A small contrastive image-text model, trained from scratch.
Model: 2.2M parameters, 64-pixel images, encoder arch efficientnet, encoder depths [4, 8, 4], text encoder layers 6, text encoder activation gelu.
Rows from block 2 of the text encoder, named by matrix and row number. Rows with one number belong to one attention dimension. Each number is 128 + 24 x the weight over its row's rms, rounded and kept within 0 to 255. All counts start at 0. Numbers have three digits each. After the name is the row's rms in percent of the matrix's.
# q: attention query (text_encoder.blocks.2.attn.q.weight, 128x128), inputs 64-127
# k: attention key (text_encoder.blocks.2.attn.k.weight, 128x128), inputs 64-127
q.18 106:149120128114096092092156151141088171124109063128087135107131111156120144152123127125129160137133127111102147166122157158159136134111109134120139132078157117091171139150148130128126138160126141
k.18 100:170084106101121109108117142123131140148101115118084152088172168107143138121106122074114112103110096116163122119084139124141167139113140148153131149151128155163155143087119108144147111110112106
q.19 100:169117135106098115124092161146139086159169079137180133113095157163173117116127148109137084140086094170068118128137119137101165126119104178111121127119139119126105145126144105138120122142162148
k.19 093:150102106130170116146126099114131154082139143122141115099099104151158117174105118136106131106114142104182125141149134183137143115112091130128158116106165137106137136153121108137082072144168145
q.20 107:122163095139134111164098140100125169151073118130103135155140126139138127117161132165102104113159151172137132088095130127126121117157149132107123172156142146174188163116139156113136126160130091
k.20 122:063170132122087118101116145100139119146091071160093157099102129140095089132109128132144118157128144131125109143146130101108155098140158129134085130100125126135143117070157169145108144126149137
q.21 104:141116095123080149110126124106156136175091159142147094137150155137110103141160159148075179112196126122123130137145110102101126115124116131160086142092163096139143147135117132152132140148115153
k.21 109:145125101101146096081115124110123157120100129109118167143118130127111162133114126142085081136121120156118116118194143123100113133130178121144146162161111124109164130156142098121143093102137086
q.22 108:129143185124136132147131135110118115093106148124183069084155119088112132166128129129128099113073129122130140117133128146110118108123144142166140152095071155154125119129142162138153118062149159
k.22 096:120120147119127131127083169102114138114145157063096124117133180066155092139120112128138140077100147164155152142149192133120107161127142100132131125149103122102147127148118165121149145131097129
q.23 101:121127152153106127113148143161085168112157111151096150106097125140091153097098102123111157130121117146166106113153083148106120145109125148105147126118127138109119190105154128118114130116122143
k.23 093:133080100145115120077157136113081134097128133123136132131138180092165128129159126133167116071124148122084113141125125134124138120155139130133123141131150134124150126183111105141111128134120129
q.24 096:117122104156110101094149101118150129143124115112100133139134155158109139085101174099158156156160107102134117097113126101129141134125082091122141111122203128077142140151115108119113156117102144
k.24 104:143109105130122099073134123132122175133135138132117133138146126089108162094148185098111133137139116124153162126123086107092181181122143132093093105132104084120142112096134139208128142143138141
q.25 108:142158117109122125133132088139132133136149096108153144126118129126129163134157143149109113118110156159130112101124129120168134078133149126102097125162118079152111143100094121094108112152124135
k.25 110:101139170134141116146113110122119128086123137128098159121131098116126143138130162149154099101093122113111119119084100129091105131110131127133113124138074152125168120127144112126162146114145119
q.26 097:128106091123107156126143114143126137138122142122119159112103117190105135106120108111134105159127133132196175143142120099125098172138132108146139181099142152112112113107113130101104101146160096
k.26 084:175121129166105144140122088132079146169109112141125121129150112127144175117129127135129120112091114149116163107136103147101095124162131099141141143086182127138129131147120126119093119107151109
q.27 101:111124132114181099110134167124145127164110168084056095119168179119105106128104151154082133145157113153135133145144090133138159130119119116117108127124101114145133150131106135109116090116097120
k.27 098:131196162103108133098119149128111133156124141112114148133154154084078117111133105162110158130148142143124127091114173113121108151125163133145129134105122100109107144143166162133124129135127151
q.28 091:142156129152170140124090095165139146136094083077133118122139135101139126141129108106163090144100096105113082092088124116132144138119159105124119095079157124103110113155110122148099122112112069
k.28 099:099156145102142127171162118156142141080156135109106143138099117138118123133116113142135122125150099124139158153093124143125126096148124158159117077101171102153151124056125089161115136128171102
q.29 092:118126179127153124112116179136094125124150122126138102102114131152120109131096048112108104157107105101143129133095072180130130135164107138123127134124082144137125168124133183154132140099105078
k.29 096:126137156104148115111125097077134144127092168159147157128150147102159128145115124168119124131155156174128114116090102187118133143164081117128116126101176134118078086116158117121146136153131126
q.30 093:101103150121146102135108094116118124100173122125118159140155122130116146114119130110132146135176109098161128112116164123111102125078147079124119097151143153168151121150111120139156129115113101
k.30 103:126120141138133180068150117137150116106146155082147139133115173126119088133145170146097140155132151146122137141109173105162134142113121138125133124092140131117119102117116152158146123144120101
q.31 100:145124104112133136137140130110127176148092138124149070149128136137125130144162123090154167128153097111113100065131116107133152132141128123106127087108144112143164125129134150141118093069124151
k.31 108:072131128097194145111088111150138183159127136099093144137149158171096137129128120114145130129154135131115105125098143129127141104123130140114101112147131141112124127094111102138130132126133098
q.32 098:131138067125158107149108106098134115101174099202134135118155100097128131112115124166168155113120116119130114121153123161133164140097108126154083087117121129087108112146133122141099155146108100
k.32 089:143139166124108143128152174156110108110102096141100118103115146167110100127114124168088109134125128103173131149119123117122171108114119142146141163123124130153156099140132091083104162121124140
q.33 107:115111119127144138127165123165146123132144105061094115142153140121150122160106113127123157097147163113116107180176113142131142144106131113133129137118133148107128117159137087185121133126086126
k.33 104:145115105116155105121145116149155121160124126096176131151143134127151130159178124121083149175157155110116110106141159119172101158143108165123128141102125106107128111157110132093134126128155065
q.34 103:134121144105099104126141135093157137133141124144162143152126101136148141130122101106133130143158111132140157175128134087140121095115099087184142134132151146118099120128142164151140097162170110
k.34 110:164116208109099139141128129068132139183123144118117112099106132115132118122113137127113154146098153130112146106143056157162160116121127125124158131133106132139094115140112110129150118102113105
q.35 096:173136097099151135139058153140097158125162127146139079152102109138165156114088130131106101102112167139145156162105121116130102140145140118095138157122153083119129106137134103112118106092147147
k.35 107:108099132121117148164081121092149135115149132137112115163087130139172100151117129154107138143131122106133119157174132133126170112124082136138138120168120164097102074132125134126090127148150135
q.36 097:115146108123110137137166160111131137178099117173104127169160148131168150087122136125114160140135126156092149099124090096110127129084157105132137121131161111125178113132129132119089099087113129
k.36 093:127140154087102092140105149133123102152119120179067101110119132086125145098168134113126146142157089110129129112139106129098080169113162096099098127162116126131118139123136185123127131165116122
q.37 095:135113190112104144079103120094131137139107132147138112084114129071151131119140150134143106103125100108116153096084097146127132092130092139117115142110141113151153116133102120070134134096125113
k.37 094:106161181104141108123117115101136134128156167121098134124168214088100135103133105152147119129165107137151151100128093112121135184143141122117078153146076146094114141145152132128159141116157161
q.38 095:117114133122130117055121190171135163124129121106118122132103115132144130111139095117136081137094116123131124113136120129139136159127103133169081092142079130117124142161113134072155132141115116
k.38 095:100123143145125097145166086133154103127094098111135131125134148069191151151096116141136145121155122148111188122140128119132159160128115111143080115134128143124168107141131132147129121134137150